config.toml
model = "image denoising model"
task = "denoising"
noise_std = 0.2
widths = [64, 128, 128]
learning_rate = 0.0016
beta1 = 0.9
decay_fraction = 0.3
adamw_weight_decay_other_params = 0.05
Rows from block 6 of a small image denoising model, named by matrix and row number. Each number is 128 + 32 x the weight over its row's rms, rounded and kept within 0 to 255. All counts start at 0. Numbers have three digits each.
After each channel's rows are labels from the 100 images, of 14976, where the channel reaches its highest value: "responds to" is what is common among them; "colour at peak" is the nearest of a few named colours to the mean colour under the peak. Only what is clearly more common there than usual is listed. The data: views of escape-time and Newton fractals.
# conv: 3x3 conv (model.decb.0.0.conv.weight, 128x256x3x3, each kernel summed), inputs 208-255

conv.112:140155125143112107128170151142088108132069119163148110135090087088062130124085108129153118133112107211065106126096141123101051120137120158151134
responds to: vivid
colour at peak: grey; green

conv.92:145195136133097099107130097124071127113182090107113109105118110136157146120150119138125140170144210162112106123133082152134115123130070102155131
responds to: vivid
colour at peak: blue; purple

conv.23:105154111108135185148134145105117111110109124087140142116107115124112142130104128128105109109131128104113125139094136152164161126130122081137112
responds to: pastel; grey
colour at peak: grey

conv.37:126134144110128123135157160139063149154067100142119140101100092034122107148089130155124081071122157255139113134108156094153089120149081154169114
responds to: vivid; Newton basins of three roots
colour at peak: grey; purple

conv.33:105128132116161105138137136120119094141138097118118119129142108136132113120178119125116119105092109147136139103153116108116147136141117152149092
responds to: grey; Mandelbrot set; pastel
colour at peak: grey

conv.59:103150118123163105096137135173112114138163098145119110107100147131169121144162126117109119139121113122071117130141082119122123133155065161163092
responds to: grey; Newton basins of three roots
colour at peak: grey

conv.77:159118105100141154170151124139091165116115129104113119053155116100083113149147160159104124094120105169114129122167086111126158145143070128158092
responds to: vivid
colour at peak: blue

conv.68:141164139130080112118120122150034099123201149133129106136103105185065121140155081136124138101125103131124138131169081252077116118123127109103160
responds to: grey; Newton basins of three roots
colour at peak: grey

conv.55:220218095140116000139151127113200144134108141152121121133150134112144123143074132120135173060164072113082144126134163072099123119062124102143119
responds to: grey
colour at peak: grey

conv.10:165087108130133121123118104031146117111060114123131123146177138153078177093129143114123129100127116063105202131108128102107122107118125094084111
responds to: grey; Newton basins of three roots
colour at peak: grey

conv.21:143154140093119104120142133133142184125108122133134126106137123101114113128140120104120135131104180169054142108153061139061115126135128144121115
responds to: grey; Newton basins of five roots; Newton basins of three roots
colour at peak: grey

conv.63:146095087141150126118132138129136184129090144097101087113174132101091127144123095108120142137132103064071134117170148113104158138134167152081110
responds to: grey; Newton basins of three roots
colour at peak: grey

conv.7:156168107131108135148123131143095170119103133149122123122189164148131119168115094119117148147160088147143078143169138212096105132102117168112068
responds to: grey; Newton basins of three roots; Newton basins of five roots
colour at peak: grey

conv.94:159160106137115103135155160109091138129129114119143147112121122118166146080087132165114129052104143088133153122101117069147170139143110112138123
responds to: grey; Newton basins of five roots; Newton basins of three roots
colour at peak: grey

conv.119:122076119123134112114128134126112071122159126089100089125142105166119107146185110124114107078094074055199128088146155139155198090137163150116141
responds to: grey
colour at peak: grey; pink

conv.35:115161108126091011136173128125123138146023165169128109121107114115125196108080090151132131078093103096036127144100129119166159126143132080121201
responds to: grey; pastel; cubic Julia set
colour at peak: grey

conv.12:152152117147129122110099138123078135121121103136113157118144131149150112150000140082152144082175127075113116098162143139054107114124154140148068
responds to: grey; Newton basins of three roots
colour at peak: grey

conv.106:153144119111150069154123121127193104100127123141120121084127134122121123126073104098128139108104073183085154129128123171115148123147114122096095
responds to: grey
colour at peak: grey

conv.120:108124121131161142097133162142130136147123125121144103132183137145178117149074112104112133096160122086073154138169150109085141128151129139127081
responds to: grey; Newton basins of three roots
colour at peak: grey

conv.126:126179113131149094111127153146122124138211140142140153127191114120189084144149157115129146125132120080159094120194136091130136156125131106163144
responds to: pastel
colour at peak: grey

conv.93:149173104140124129082119139135092105109085130118121166097126148086074155135154070079130148087154113209143137120104129105179154123144149140119133
responds to: vivid
colour at peak: grey

conv.27:115158140151156141124145153126081157135136111117108081124159166088138133120191131114114114128154174152196113151151144159132220150118119161129115
responds to: vivid
colour at peak: green; cyan

conv.8:143155137140187075121124099221174172149120122179129116113167138146181097209102130132123155123156063112048036128154100111088112132102114149124112
responds to: grey; Newton basins of three roots
colour at peak: grey

conv.116:128116094130116109103149146124149153140132136149102076105103083046118140143163115085115127123117145128131142152155106141075188144124121134137119
responds to: vivid
colour at peak: blue

conv.75:135154088133131181165193128105124173107126069170170114070170156195088165124120186124096138142151134102113112139160120124142138156133041136185109
responds to: vivid
colour at peak: blue; purple

conv.16:219153128111101022148126142095096095133172120147108118121126127142077115135101113129133154090121068121089139121141140158100092124075123155126114
responds to: grey
colour at peak: grey